Weights of a small image captioner: encoder norm layernorm.
Rows from expert 6 of block 7 of the image encoder, named by matrix and row number. Rows with one number belong to one neuron. Each number is 128 + 32 x the weight over its row's rms, rounded and kept within 0 to 255. All counts start at 0. After the name is the row's rms in percent of the matrix's.
# gate: expert gate (encoder.blocks.7.mlp.gate, 8x128x128), inputs 64-127
# up: expert up (encoder.blocks.7.mlp.up, 8x128x128), inputs 64-127
# down: expert down (encoder.blocks.7.mlp.down, 8x128x128, transposed), outputs 64-127
gate.14 097 [115  75 126  78 152 163  84 137 195 130  66 175 147 133 138 126 156 135 196 117 142  87  95 163  64 115  52  95 110 163 117 162 104 151 103 113 172 125 151 107 158 138 126 179 107 149 133 144  72 130 138 117 143  98 123 113 112 112 131 139  89 123 136 122]
gate.15 101 [ 90 165 102 163 177 142 125  68 101 107 118 118  92 166 153 107 110 129 138 140 129 145 117 111  99  88 157 114 110 165 110 124 158 130  97 184 101 183 144 127 144  96 130 237 143  78  90  84 183 120 161 142 141 130 187 109 135 169 123 146 117  90 114 141]
gate.16 107 [ 73  89 132 110 107 142 127 106 130 139 135 157 107 109 102 142 105 229 127 102 150 106 116 118 132 167 135 176 205 112  89  78 165 142 174 154 182 109 116  93 152 154 122 171 100 169 137 131 165 119 160 132 111 127 170  79  59 144 101 107 149  78 117 148]
gate.17 089 [155 148  92 141 113 104 130 183 107 158 149  77  41 128 194  86 123  94 158 212 148  92 118 160 109 115 119 115 153 152 152 103 173 118  87 115  89 142 140  32 145 115 164  83 126 112 161 125 105 129 159 161  91 119 154 123 132 152 162  95 109 119  90 179]
gate.18 099 [159 189 122 106 157 195 143  88 202 186 118 126 125  73 113 174 122  90 140 143 134  88  93  92  56 140 130 132 172 155 137 115 136 122 124 102 120 134 169 165 149 182 148 191 140 148 135 135 107 158 150  99 149 122  93 124 158 103 125 181 127  68  71 155]
gate.19 109 [126  56 110 118 122 127 154 134 145 144 107 214 188 171 145 121 145 116 114 132 101 129 172 125  68  54 183 115 163 196 190 145 105 139 139 147 158 136 120  62 152 128 189 124 111 120 144 140 145 149 138  96 102  72 102 111 142 157 148 116  86 108 143 124]
gate.20 098 [144 106 238 149 114 111 147 151 121 148 137 165 125 122 101 117 167 139 139 118 173 175 145 155 159 179 165 110  66  62 147 170 156 122 152 118 148 153 114 177 116  93 162  84 142 142  99  73 104 135 124  72 114  98 137 123 147 196 123 200  96  79 146  83]
gate.21 092 [146 137 124 110 130 126 109 130 151 108 129 146 104 121 147 139 193 134 101 138  99 155 172 175 180 110 135 188 120 141 153 152 113 112  74 183 167 131 129  77 153 126  92 150 161  83  88 121 145 132  91 123 143 119 167 115  64 155 131 120 136 107  34 140]
gate.22 105 [143 118 198 122 145 140 104 139 101 117  92 112 154  87  86 107 107 153 168 132 199  95  67 116 156 115 126 160  90 111 141 183 106 145  65 155  78 103 105 116 200 140 137 123 165 139 145 143  71  98 167 123 171  65 136 143  63 133 116 107 141 157 125  66]
gate.23 104 [175  96 135  97 125 154 159 128 178  63 140  98  48 142 104 145 113  99 135  96 191 118  69 101 138 122 125 140 164 124 135 176 103 113 126 113 162 133  86 113 114 104 172  73 186 143 112 149 112 141  75 124  77 139  73  92  77  78 125 156 127 129  53 138]
gate.24 087 [110 127 152 119 133 125  90 143  99 125  98  92 133 168 159 151 163 128 146 153 123 109 137 115 120 183 128 107  95 140 181 121 145 114 143  97 115  77 110 157  49 103 133 134 128 157 137 127 160 111 116 136 149  84 172 159 238 121 163 120 100 110 139 143]
gate.25 102 [133  98 103 161 160 134 105 151  80  92 177 115 148 170  97 149  89  94 111 175  94 151 105 136 151  92  68 162 168 127 119 185 129 178 128  98 189 103  73 148  96 121 146 171 113 124 107 142 107 117 130  82 168 120  82 124 163 159 173 133 128 122 140 135]
gate.26 102 [108 139 100 121 175  77 140 139 150 151 119  96 120 214 173 140 167 159 167 110  92 132 116 106 125  88 118 111 122 103 134  76 110 163 174 113 157  90 104 167 103 164  89 186 134 194 146 180 128  39 142 125 126 130 134 102 159 157 152 114 108 102  88  94]
gate.27 090 [ 82  69 105 140 111 104 164 103 115  99 142 144  83 106 119 164 142 110 191 172 143  82 117 128 141 144 148  90 168 180  79 156 168 198 173 120 112  93 129 137  94 129 142 121 113 118  93  85 129 132  98  93 103  70  89 192 139 159 102 105 161 100 121 150]
gate.28 098 [118 147 114 111 119 119 117 105 133 151  99 102 188 197 119 117 111 141 123 161 153 172 102 167 101 148  78 140 125 116 116 143 110 164 137 137 161  40  97 166 157 108 152 110 150 103 122 119 113 143 134  84 144 164  96 166 166  44  81 119 125 152 114  73]
gate.29 110 [ 77 177 136  91 115 130 126 154 105 105 153 103 153 116 135 107 114 161 106 134 139  47 116 150 117 157 105 167  71 137 133  79 145  90 166  89 156  87 150  70 133 138 157 171 119  97 174 145 166 121 118  92  94 168 100 121 119  78 178 129  42 161 107 215]
gate.30 104 [ 78 150 114 138 118  99  95 158 190 174 154 182 127  51  95 126 100 171  71 112 166 176 111 114 120 176 142  89 128 162 105 114 151 138 148 153 185 133 131 169 117  84 131 155 111 160  99 153  75 112 132  97 127  59 114 140  33 127 120 109 117 151 104 125]
gate.31 092 [149 144 108 118  64  59 120 167 190  80 111  87 158 144 127 126 121  94  56 161 122 145 128  95 142  83 164 126 113  84 115 168 106 159 128 171 124 107 137  80 122  74 108 133 114 146 132  57 151 156 213 137 141 144 177 149 157  73  75 134 126  62 165 112]
gate.32 092 [ 74 105 130 126  82 143 171  84 130 128  97 119 154 100 163  48 138 138 117 151 120 182 106  92 130 130 104 131  89  70 154  88 107 143 133  84  93 100 104 151 122 148  75  75 161 134 173 167 116 180 138 103 125 139  98  87  91  79 113 120 124 107 186 129]
gate.33 118 [190 125  89 106 148 178  95 132 166  56 117 118 183 152 174  85  98 125 111 186 129 134  67 108 145 107 160 127  98 141 190  99 101 141 101  95 134 113 131 121 108 109 164 135 121 152 139 142 105 150  86  97  58 135 124 140 164 118 114 161 138 167  84 110]
gate.34 102 [155  87 152 120 173 117 129  87 148  89 164  98 167  94 105 120 108 195 101 120 141 131 137 129 109 109 177  98  64 129  98 143  88 147  60 132  90 115 146 106  98 166  83 126 114  88 122  60 147 114 120 173 149 186  81  93 143 159 106 123 150 134 117 135]
gate.35 094 [ 52 154 119 160 115 175 142  91 168 111 115 110  88 100 134 116 140 174  71  70 141  97  92 155 182  79 133 127 143 174 148 107 123 107 102 155 141 177 132 103 154 140 167  85 145 134  90 163 113 122  99 140 135 103 131 140 230 142 101 120 154 143  79 129]
gate.36 103 [126  99 175 218 172 151 153 127 123 134 132 126 196  82 125  91 116  78 143 150 153 129 194 128  97  95 152 115 156 102  55 150 123 118 109  50 139 113 109 112 106 141 160 162 134 162 167 107 125 139  97 160 118  93  81 169  89 132 162 109 181 137 146  90]
gate.37 098 [140 107 139 100 137 149  97  98 161 170 165  82 159 123 133 142 104 114 143 127 139 158  72 117 150 112 109 168 126 165 120  79 188 148 108  83 173 130 171 158 158 197 183 154 139 146 139 131 160 179 103 154 147 143 120 126 220 136 159 159 162  86 170 155]
gate.38 097 [153 144 155 108 132 134 103  95 153 169 122 133 157 155 120 140 159 118 115 125  88 162  88  95 161 196 123 104 151 114 156 124 179 114 155  78 166 136  70 128 135 136 125  79  93 109 105 195 103 166 117 116 148 141  95 114 105  95  97  90  85 145  88 156]
gate.39 110 [115 100 167 143  96 184 130  99 135  66  83 128  75 200 118  96 102 116  80 119 135 103  96 123 110 135 121 121 138 108 133 101 134 137 134  98 169 149 122  83 126  85  62 132 105 146 117 136 130 125 197 100 113 161 150 132 138  78  90 143 153 163 146 116]
gate.40 095 [155  99 111  93 127  63 156 161  55 156 149 206  97 108 144 158 137 123 168 140 102  83 145 127 134 127 150 167  83 140 145 189 141 125 109 183 184 121 128 195 126 117 145 136 148 150  99 158 123 118 146 133 141  83 154 168 154 104  89 123 129  85 123 119]
gate.41 101 [108 139 101 132 172 115  64 144 145 155  69 183  94 158 188 123 114 133 184 116 125  60  84 122  99 153 100 149 158 100 104 100 109 116 129 139 165 104 137 101 130 127 101 122 119 122  75 142  90 140 134 111  92 113 145 137 129 112 102  87 130 136 158  81]
gate.42 095 [152 121 100 101 130 173 145 126 141 116 113  53 101  91 173 128 203  83  95  95  93  66  57 160 116 133 120 133 138  70 105 140 116 121  92 116 114 154 180 119 142 116 135 122 108 125 113 164 128 170  99 110 145 192 106 136 179  65 104 145 133  70 170 157]
gate.43 108 [119 139 110 152 108 211 130 146 137 106 108  93 207 180  87  84 132 137 126 153 161 109  93  58 139 104 140 144 177 100 108 113 175  94 130  91 207  90  97 119 106 213 115 140 164 111 190 132  75  87 154 137 105 129  80 137 120  92 135  98 152 152 102 122]
gate.44 095 [171 156 131 123 134 149 113 112 115 103 115 136 107 135 163 148 101 179  78 184 196 151 118 134 122 129 120 158  70 132  93 102 163  93  72 183 141 140 135 115 120  80 132 119 161 111  92 115 174 140 144 156 102 123 139  99 118 173  99 168  70 122 102 155]
gate.45 102 [159 121 147  90 117  71 124 185 126  68 100 110 106 151 104 117  63  85  78 201 149 162 150  93 143 191  98  54 149 123 159 131 166 167 138 127 137  78 185 141 132 146 143 125  93 151 128 110 158 114  97 117  92 105 148 101  88 151 171  88 143 168 134 160]
gate.46 094 [130  87 134 138 195 104 115 106 122 170 119  83 131 143 146 106  70 148 109  72 146 171  89 163 124 126  87 111 182 164 119 106 136 108 106 224  77 185  85  79 180 173 117  84 119 132  90 128 141 147 121 120 109 171  57 156 105 135 131  95 107 193 162 148]
gate.47 087 [194 114 149 125 142 124 149 141 136 116 126 145 144 132 104  83  92 123 146 134 143 102 107 118 144 137 141 129 122 162 147 118 144 136 160 125 144 189 146 127 167 129 154 103 125 101 103 159 143 162 162 109  90 198 119 149 115 185 129  85  91  91 136 126]
gate.48 105 [130 168 111 101 111 124 121 135 129 165 118  77  78 107 182 100 118 160 104 157 147 159  99 122  94 124  86 120 142 136 100  97 102 127 151 156 177 135 145 119  69 106  52 145 125  72 129  80 114 176  60 130 144 147 192 153  95  94 137 171 146 117 123 158]
up.14 099 [164 118 130 117  71 184 104 174 146 142 122 107 180  36 159 139 132 162 126 116  86 165 148 112 106 116 103 205  96 120  82 132 148  83 155 128  82 125  96 111 170 150 130 165 123 128 140 139 141 113 142 135  89 144 169  97  77 177 131 180  85 139  56 121]
up.15 096 [142  93 124 119 114 144 127  98 141 163 138 102 106 116 136 160 155  92 109 185 156 157 166 148 105 135 159 139 209 189  87 163  88 107 174 137 133 177 125 159 151 115 131 169 171  85 159 150 204 103 120 100 109 191 155 145 123 149 108 113 175 111  93 132]
up.16 088 [196 124 148 195 102  91  99 107 120  99 124 180 117 115 105  64 155  93 166 127 126 188 146  87 148 140 101 102  77  95  98 165 137 129 113 185 120 162  75 188 146 139 191 127 139 133 117 134 142 181 107  80 143 157 126 198 144 146 110 163 148 138 147 139]
up.17 093 [ 96  93 118  58 141 104 138 160 118 115 141 132 184 194 132 163 194 152 140 130 117 155  90 148 141 178 101  95  95 105 175 158 126 130 103  49 135 175 146  96  98 148 149  94 207 153  79 130 146  84 167 105 119  85 175 121 140 159 111 123 128 116  92 142]
up.18 098 [123 145 109 141 100 109 124 165 176 146  63  74 126 109 192 108 136 143 159 102 102 120 176 177 177  58 154 108 208 161  93 176 163  87  86 118 149 147 112 177 134 119 134  94 116 141 159 135  85 145 123 117 101  93  75 155 119 100 171 168 147 100 151 127]
up.19 100 [161 175 136 124 115  96  69 194  73 119 112 134 113 117 119 116 135 112 125 109 180 109 126 122 134 160 141 155  83 147 196 105 108 150 149 188 153 134 135 104 184  89 105 127 129 159  83 148 192 132 140 163 125  71  80 169 133 142 111 165 114  69 119 113]
up.20 094 [191  64 152 175 151 134 121  79 119 132 176 169 177 142 163 188 113 144 162 136 128  69 155 141  95  89 146 115 117 195 127  97 113 106 131  97 137  85 113 149 189 157 158 147  91 131 171 136 120 179 166 113 134  76  83 103 154 151 102 110 108 141  92 120]
up.21 094 [127 130 185 139 107  79 115 180  96 116 147 112  95 148 122  47 149 129 117  75  97 135 117 139 130 116 163 155 149 129 159 112  81 176 150  87  73 118 106  73 119 198 109 186  72  98 121 106  96 138 131 147 144  57 134 114 119 122 144 120 104  92 141 138]
up.22 104 [ 98 139 162 116 131 186 205 147 162  98 134  98 144 141 126 116 182 128 123  88 102 103 121 139 138 114 150 115  93 131  64 160 113 143 176 121 106 130 146 130  93  66 170  90 172 131 218 153 116 206 130 170 128 107 147 103 114 140  93 137 116 128 182 116]
up.23 098 [111 154 169  71  77 100  81 114 169 153 149 115 123  78 139 125 160 134 155 113 148 153 122 116 113 142 155 168 159 122 120 126  89 122  97 133  98 107 191 110 159 129 150 140 102  95 119  79 111 125 154 169  81 156 142 100 159  92 134 158 117 111 161  64]
up.24 085 [107  90 154 147 114 136 140 149 155 124 164 142 157 138 139 136 202 112 133  58 137 149 115  79 131 133 102 125 192 130 164 136 183 152 136 117 143  93 100 102 118 159 180 101 156 138 137  99 133 147 113 159 135 107 114 144  88 163 154  91 138 104 172 140]
up.25 097 [138 204 103 132 145 178 131 105 156 133 108  78 168  98 120 125 130 163 138 153 126 151 132 189 105 165 153 111 131 173 150 131 113 125 160 126 126 105 141 132  98 112  84 147 159 141 128 164 133 116 114 186 124  92  94  79  90 105 182  48  72 131 114 157]
up.26 102 [140 154  99 140 100 115 139 132 144 106  88 142 117 140  67 126  96 114  84 117 141 140 196 146 130 115 159 165 141 124 152  43  64  83 122 188 155 139 118 113 160 130  88 117 107  77  83 146  85  97 106 194 141  85 146 156 137 166  39 135  88 171 134  98]
up.27 093 [151 128 178  92  82 108 161 149  84 202 130 146 128 153 133  81 155 126 134  74 159  79 152 113 169 100 103 155  53 130 127 127  74 167 153 144 201 151 174 130 114 148 119 136 102 125 144 205 109 178  99 133 150  76  92 167  87 152 106 105 117  84 136 116]
up.28 097 [ 98 113 103 126 129 103 176 173  90 143  78 132 117 104 157  94 156 147 135 102 132  97 149 113  56 213 139  95 106  89 132  98 175 143 136 122 102 125  79 108 110 115  90 102 147 148 123 138 201 114 145 173  51 122 171 172 140 113 142  76 111 150 125 138]
up.29 097 [104  49 177 176 127 165 118 174 134 121 111 162 147 132 143 122 113 169 137  74 166  99 171 112 114 126 131 155 127 142  68 188 130 108 168 133 108 106 154 127 133  77 149 142  69 163 129  59 141 180  88 152 159 137 129 135 123 167  99 109  79 119 132 140]
up.30 102 [153  92 139 165 134 177 163 120 131  49 145 107 155 123 136 134 144 140  99 148 176 123  55 112 160 161  82 137 149 119 137 111  68  95  93 106 113 141 102 109 160  97 120 144 144 151 115 129  96 108  66 125 158  97 121 111 133 110 109 150 111  90 132 198]
up.31 097 [157 117 119 122 143  84 158 179 114 102  92 140 132  99 159  96  84 143 123 112 172 150 153 154 125 140 188 145 166 126 178 168 105 175 116 121 146 146 150 135 158 128 130 141 110 125 139 133 134  54 117  94  77 115 128 169 142 147 145 109 132 123 181  91]
up.32 094 [149  56 112  77 105 132  84 118 105 136 146 176 126 111 117 142 113 116 123  93 115 161  62 101 116 167 140 157 149 124 123  57 107 129 149 105 104 139 173 138 152 115 186 145 115 142 182 160 117 111 108 107 145 139 137 116 135 136 150  89  92  97 121 206]
up.33 103 [116 180 155 124 170 163 164 107  78 162 180 107  77 151 147 142 180  84  67  27 139 139 144 125  92 122  98 120 143 126  36 116  84 140 175  59 133 121 133 140 162 150  62 116 147 108 158  99 130 134 131 149 135 142 143 117  93 121 179 102 105  93 116 146]
up.34 105 [115 161 154 183 130 163 127 130 119 130 118 189 175 153 156 163 114 122  51 125 120 128 142 158  73 117  88 135 110 150 164 149 111 138 102  86 177 158  92  93 193 131 113 175 144 210 168 169 119  76 138 135 117 174 116 132 129 164 175 132 113 113 121 142]
up.35 099 [ 90 108 105 146 173 143 145 144 134 182 106 166  97 117  83 140 129 171 131 156 125 118  92 174 142 143 133  75 124 152 123  87 100 116 143 174 103 142 194  98 185  92 124 101 116  86  61 111 147 121  99  99 151  92 178 146 118 138 121  79  81 182 108 121]
up.36 092 [ 96 137 151 113 125  55 135  93 159 216 138 157 131 185 131 125  76  37 142  75  97 136 139 130 108 110 155 142 142 122  80 136 105 125  70 118 107  93 127 150 111 135 169 110 155 145 118 179  44 124 126 145 131 141 146 119 143 163 187 106  55 116 144 144]
up.37 100 [103  69 103 197 112 139 152 189 129 122 153 121 142 117 148 197 120 136 127 123 133 133 133  88 120 152 104  76  80 129 107 143 110 133 133 154 126  68 153 142  86 165 160 135  88 136 109 106 140 113 115 150 154 140 139 138  49 138 128 102 117 112  69 181]
up.38 097 [ 88 171 138 176 123 114 131 132 137 101  55 115  84  92  99  97 145  97 101 141 159 160 134 142 133  77 148 122  91 106 154 160 135 156  83 104 131 196 151 115 121 108 132  86 144 136 124 130 122  71 200 156 132 152 147 129 170 162  76 136 136 153 101 151]
up.39 099 [126 151  91 182 127 157  71 153  87 142 149 114 118 133 177 125 180 148 142 142 138 146 128 142 131 137 126 111 102 109 112 154 121 157  40 125  52 155 133 118 185 188 139 174 115 151 103 102  69 105  97 112 134 169  72 152 143  95 104 125 121 158 140  79]
up.40 113 [126 169 127 111 124 113 146 139  95 163  96 115 190 164 109 159 138 144  59 126 196 195 158 128 105 177  56 175 178 116 199 134  81 164  98  97 131 185 166 127  74  88 135 175 159 151 165 113 116 175 130 159 137 159 147 146 100 128 168  86  86  86 114 118]
up.41 096 [118 118 133 143  87 116  95 100 137 130  26 117 108 144 145 155 214 147 110 167  85 102 159 153 128  87 141 110 162 172 139 143 117  69 100  90 149  90  90 112 109  86 127 149 123 162  69 149 116 117 122 138 164 202 119 104  97 129  77 118 125 152 143  91]
up.42 114 [152 132  71 128  79 117 130 151 104 224 104 128 137 118 177 151 167  82 168 123 108 116 107 144 146  79 154 126 149 165 103 137 175 161 149 141 170  82 107 137 118 131 102 127 182 114 119 124 132 130 117 162 133  91 160 120 183 112 123 133 111 101 153 118]
up.43 111 [107 114 121 110 130  58 109 136 174 132 149  85 112 132 102 114 142 183 125 107 166 121 156 120 110 181 124 136 120 161  57 166  95 108 175  95 108 120  81 125 128 158 117 145 125 145  76  71 155 107 140 113  74 194 101 150 133  76 135 163 155 109 104 169]
up.44 092 [192 136 129 100 129  82 151  73 103 155  76 115 115 145 161 179 124 140  79 131 121 128  95  98 125 144  91 160  73 148 107  93 112  99 116 177 144  58 114 132 145 162 174 143 195  42 139 123 108 124 118 159 124 118 111  64 106 138 155 102 158  95  99  79]
up.45 099 [105  83 104 123  88 142 129 161 118 118 150 216  86 178  64 162 146 117 144 186 143 151 103 140 143 131 170 142 117  66 165 107 116 105 101  46 161 124 134  92 116  80 114 113 120 114 168 121 126 151 201 135 170 121 152 162  64 101 134  93  86 141 106  72]
up.46 111 [144 150 151 131 157  95 152  34 122 108  42 124 145  90  66 136 118 148 129 154 149 139 120 174 174  96 116 100 111  86 133 162 115 167 156 137  68 183 134 150 147  80 159 137  95 161 213  94 184 147  79 105 128 149 129 149  77 127 157 126 104  77 105 107]
up.47 095 [129 101 176 168 163 118 107 132 140 109  72  77 156 157 114 138 114 136  53 147 139 119 114 151 190  78 107 170  36 104 168 168 106 140 121 138 128 130 109 161 141 115 141 158 148 143 170 124 117 162 171 124 183  98 102 116 131 138 138 131 110  88 122 123]
up.48 099 [141  89 113 118 144  69 109 204 141 186 172 102  91 153 159 115 106  97 119 129 163 135  82 109 136 213 147 103 158 110  74 106 165 118 143 166 174  74 140 116 108 154  94 125 112 147 157  91  77 123  93  46 155 113 185 141 164 137 119  91 165 134  94 100]
down.14 106 [114 138 158 110  85 152 142 108 171 133 143 110  38 123 165 108 171 108  88 172 122  93  58 123 147 100 168  77 109 175 155 164 135 175  95 128 159 126 177 141 152 203 123 117  86 124 113  55 135 115 184  91 162 136  95 123  79 157 112 113  91 104  84 122]
down.15 097 [ 95 104 109 127 122  93  75 104 137  73  69 167 200 136 118 134 113  73  84  86 181 120   9 117 130  71  91 186 162 147 149 113 148 109 180  81 167 121 129 142 148 127 125 154  96 114 130 103  66 110 117 178 104 109 116 156 139 102 127  90 130 109  99 175]
down.16 097 [103 132 127 111 105 110 145 204  92 124 116 141 130 164 213  87 139 100 134 117 116 134  98  80 144  72 146  61 120 153 119 111 110 130 149 150 132 119 119 154  95 149 118  99 115  86  95 147 171 115 128 163 123 153 120 116 224 172  92 139 132 130 130 122]
down.17 103 [127 109 109  76 109  98 190 105 121 159  66 129 119 155 106 160 123  92 143 163 134 168 100 172 151 127 108 109 132 109 109 104 145 170 168 123 124 103  91 102 106 109 126 150 144 130  88 194 154 130 137  88  76  64 149 196 121 107  50 109 113 150 158 133]
down.18 100 [157 113 173 116 179 150 139 157 151 119 185  85 128 165 154 113 108 148 128 128  98 126 115  86 118 131  97 146 166  84  94 105 176  73 114 135 152 112 112 190 135  95 119 118 140 137 135 108 108 104  59  80 107 112 152 107 148 166  74 131 174 133 103 122]
down.19 093 [210 158 103 177 138 197 148 132 130  64 124  97 132 138 169 111 182 102 176  99 165 148  94  68 102 122 115 165 141 176 159 122 126 113 155 138  90 174 194 198 134  90 128 152 142 129 129  66 143 122 143 119 112 104 160  93 136 130 118 134 100 118 113 160]
down.20 099 [ 79 188 149  40 118  83 130 211  98 113 128 106 114  86 124  92 108 106  81 162  81  98 129  55 116 180 101 163 148 152 152 165 133 123 168 133 130 153 156 113 206 133 115 122 138 140 134 109  96 179 125 100 115 118 179 194  96 145 125 118 176 137 111 115]
down.21 095 [179 122 112 120 107 103 100 128 139 133 104 140 119 105  76  93 121 127 114 112  97 134 126 126 190 152  76 114 191 162 146 241 113 135 155 100 138 144 133 192 132  76 168 134 206  99  80 148 146  86  94 157 111 152  91 154 182 135 103 115  56  99 110  83]
down.22 097 [139 116 147 156 147 112 148 101 147 150 128 140 104 152 115 142 181 125  78 127 128 119 186 130 162 148 159  24  85  76 124 138 171 106 158  95 133 165 172 154 142 154 112 142 110 129 104 131 126 164 145 139 166 135 127 154 156 235  86 102 175 141 160 110]
down.23 097 [ 67 108 107 118 154 189 109 125  67 162 146 210  77 127  48 156 147 120  98 103 112  90 101 133 106 148 147 105 167 157 117 109 184 107 143 110  68  91  82 155 144  82 114 144 178 110  71 110  99 100  76 115 130 136 143 115 128 186 100 113  98 143 126 114]
down.24 101 [197 111 134 100  99 205 112  70 159 188 116 119  96 133 131 126 187 110 113  86 108 108 155  97 144  99 148  93 140 130 165 103 127 139 125 130 108 120 118  93  70 124  98 104  87  87 109 186  89  92 127 162 124 143 133 141 185 182 153 120 150 106  89 117]
down.25 094 [ 92 104 114 110 123 151 109 156 109 121 114 102 119  78 151 121 185 103 126 122 194  97 123 118  89 122 102 115 126 150  93 106  95 159  72 139  70 115 125  68 107 124 139 153 125 175 104  98 111 110 179  76 140  86 170 116  91 136 117 104  95 119  95  88]
down.26 102 [152  96 124 155  80 141 158 154 157  89 166 140 178  73  81 124 105 182 160 148  79 165  63 152 139 101 150 132  97 139 141 149 163 115 102 133 148 151 102 127 109 127 128 125 155 114  96  93 182 132 100  86 146 150 148 166 100 160 203 108 154 118 159 109]
down.27 105 [128  90 116  81 119 148 132  79 125 139 105 160 163 134 174 116 174 112 202  65  48  75 108  57  98 129 113 138 102  93 166 135 162  99 121 118 134 168 125 147 139 122 126  72  83 108 152 128 143  87 150 125 142 110 193 142 137 151  68  93 114 124  63  87]
down.28 110 [185 143 177 126 149 157 117 124 119 100 136  83 137 150 106 157 191 165  31 162 105 143 143  99 140 141 115 156 150 111 105 110 134  98 134  99 134 134 136  88 147 133 117 111  86 133 186 165 155 148 162 162 117  84 116 116 112 192 120 167 114 165 110 106]
down.29 092 [115 158 139  86 128  90 104  78  95 144 131 168 131 131 137 139 153 111 156 132 101 165 193 214 131 176 115 126 167 145 161 131 181 133 118 148 159 165 169 124 172 151  94  88 101  98 173 195  53 129  77 112  86 115 154 154 141 169 132 162 137 108 110 121]
down.30 105 [194 138 144 158 113 133 145  85  73 118 127 138 103  81 178 120 145 103 141 131 165 188 147  59 140 143 145 117 131 112 129  84 182 138 105 109 136 129 202 117 118 120 138 132 179 130 106 167 130 159  79 113  96  44  73 117 131 122 135 149 127 163 148 176]
down.31 111 [126  85 150 127  74 137 151 111  92 127  95 124 140 159 163 121 149  79  88  97 147  97 141 122 108 139 175 107 170 145 121 189 123 129 146 102  92  49 223 104 106 121 147 167 167 125 149 140 155 102 145 113 133 116 151 156  81 127 174  89 134 126 132 163]
down.32 103 [166 113 117 108 200 190 138 101 146 154 110 124 132 116 127 149 157 152 109 163 175 135 125  80  95  64 126 182 107 163 122 167  67 133 168 177 118 127 108  58 137 162 121 169 152 137  81  96 135 118  76 121 110 155 136 113 177 152 136 159 147 163 126  90]
down.33 104 [119 197 195 135 165  94 158 100  90  98  98 161 182 126 160 103  89 135 139 155  90 115 158 113 111 121  65 132 127 137 118 187 160 103 176 125  88  83 115 152 102 145  99  86  71 118 146  97 116 146 102 161  91 124  99  92 123  97 202 211 109 143 147 131]
down.34 105 [112 145 147 146 120 175 142 115 114 119  90 148 160 133  84 156  94  93 204 173 144 136 104 118 139 118 126 170 156 142 132  60  87 133 141 184 118 111 125 123 192  41 131 108  89 158 166  86 117  84 165  58 116  96 105 120 189 166 106  84 139 113 172 152]
down.35 115 [161 116 122 209  79 136 127 109 132 146 106 130 125  66 128 155 155 141  95 168 145 153  96 104 119 145 121 122  90 130 208 112 197 140 115 152 176 108  87 158 130 144 125 124 125 172  78 127 152 163  89 184  84 144 158 160  97 133 141  93 160 183  78 116]
down.36 113 [183 151 147 149 172 110 187  84 140 178 106 169 142 151  50 125 127 107 111 132 162 133  75 126 113 111 114 157 134 146 198 128 161 163 142 124 173  51 155 117 119 100 123 188 120 128 133  71 157 150 133 108 185  64 102 110 149 122 132 206 131 152 158 131]
down.37 111 [105 158 111  57 135 104 211 102 163 122 101 157  85  82 128 115 104 146 139 120  79 130 161 104 125 122 170 170 102 195 183 107 100 159  77 178 152 160  94 119  87 106 119 154 117 159 151 191 126 164 145 133 107 126 137 151 172 177 148 123 115 118 105 118]
down.38 092 [106  67 192 119 151 126 111 137  73 118 140 132 118 148 155 113 110 153 158 125 122 126 142 137 165 152 192  69 153 114 144 101 128  58 128 110  66 150 147 143 123  91  79 143 173 126 103 101 183 142 142 100  52 177 137 105 162  92 107 146  85 143 131 184]
down.39 103 [126 157  97 169  83 114  65  73  98  80 137  88 140 112  90 161 123 128 158  95 151 125 108 134 161 127 147 153 132 154 106  97 199  96 119 103  69 159  96 141 182 124 133 149 132 143  89 123 110 130 102 104 155  94 146 130 115 125 153  90 132  73 146 108]
down.40 089 [166 131 138 166  67 133 124 132 163 160  78 118 121 124 104 137  72 161 137 183 120 158  68 113  72 137  93 130 125 103 149 125  89 114 141 157 155  79 169 126 113  78 175 126  94 173 166 158 138 108 147 161  96 133 147 115 135 148  64 169  50 103 180  97]
down.41 101 [ 96 133 113 156  92 152 198 132 122 147 120  65 108 110  83  88 110 130 169 126 100 116  80 154 135  65 173 192 107  69 128 136 193 126 105 118 167 109 153 131 111  91 136 160 102 169 158  87 111 110 141 101 121 128 163 152  99 128 143 162 129 142 143 109]
down.42 112 [ 91  78 112 163 219 119 147 161 108 220 145 133 123  78 130 172 160 120 120 179  87 166 171 125 135 106 146 144 144 123 195 174 139 109 132 143 189 147 129 139 122 148  67 183 147 188 140  97 147 149  94 104 138 128 127 136 101 111 141 131  79  96  85 138]
down.43 097 [118 134 124 151 104 185 140  68 106  71 189 158 155 186 147  66 117 161 117 180 139  87  45 152 107 169 137  99 143  88 152 129 101 119 121 168 104 129 135  75 149 117 128  77 127 156 103 140 167  87  85 153  99 113 132 188 114 126 115 122 160  94 148 151]
down.44 097 [120 111  73 118  91 168 120 103 171 102 141  92 158 159 158 140 145 178 146 220 137 122 136 122 147 130 117 154 117  90 133 114 113  96 142 162 148 121 134 139 124 159 112 161 146 117 201 163 145 104  86 143 112  86 211 129 129 112  88  61 125 141  92  86]
down.45 100 [196 123  69 108  92 168 184  82 116  97  99 142 153 174 104 173 133 118 154 153 118 148 122  99 194 146 111 130  84 153 138 107 158 109  78 135 114 112 187 133 123 110 122  99 100 179  65 122  91 148 158 148 115 103 129 106  83 172 109 151 135 123  75 157]
down.46 120 [137 119 116 125  63 177 155 113  45 143 133  81  80 164  97 131 130 121 102 114 161  59  83 164 113 133 148 135  98 135 176 108 128 143  54 112 164 165 104  85 148 121 179 181 110  95 117  59 116 115 138 175 110  84 126 100 133 134  68 108 102 111  95 118]
down.47 091 [142 140 117 143 124 115 118 102 186 108 109 116 115 180  91 130 146 159 159 147 189 112 151 199 138  89 142 129 197 100 146 107 103 177  90 107 140 123 122 175 143 162 167 155 136 131 153 140 162  58 126 100  90 174 100 145 178 115 115 124 103 147 115 159]
down.48 110 [111  90 140 148 129 148 127 103 142 130 122 100 159 142 200 113 160 207 183 111 114  79  86 109  62  72 163 101 111  64 130 139 127 120 162 109 175  87 117 125 140  95 116 142 132 175  91 129 116 102  97 103  77 143 139 177 128 141 119 112  81 190 170 195]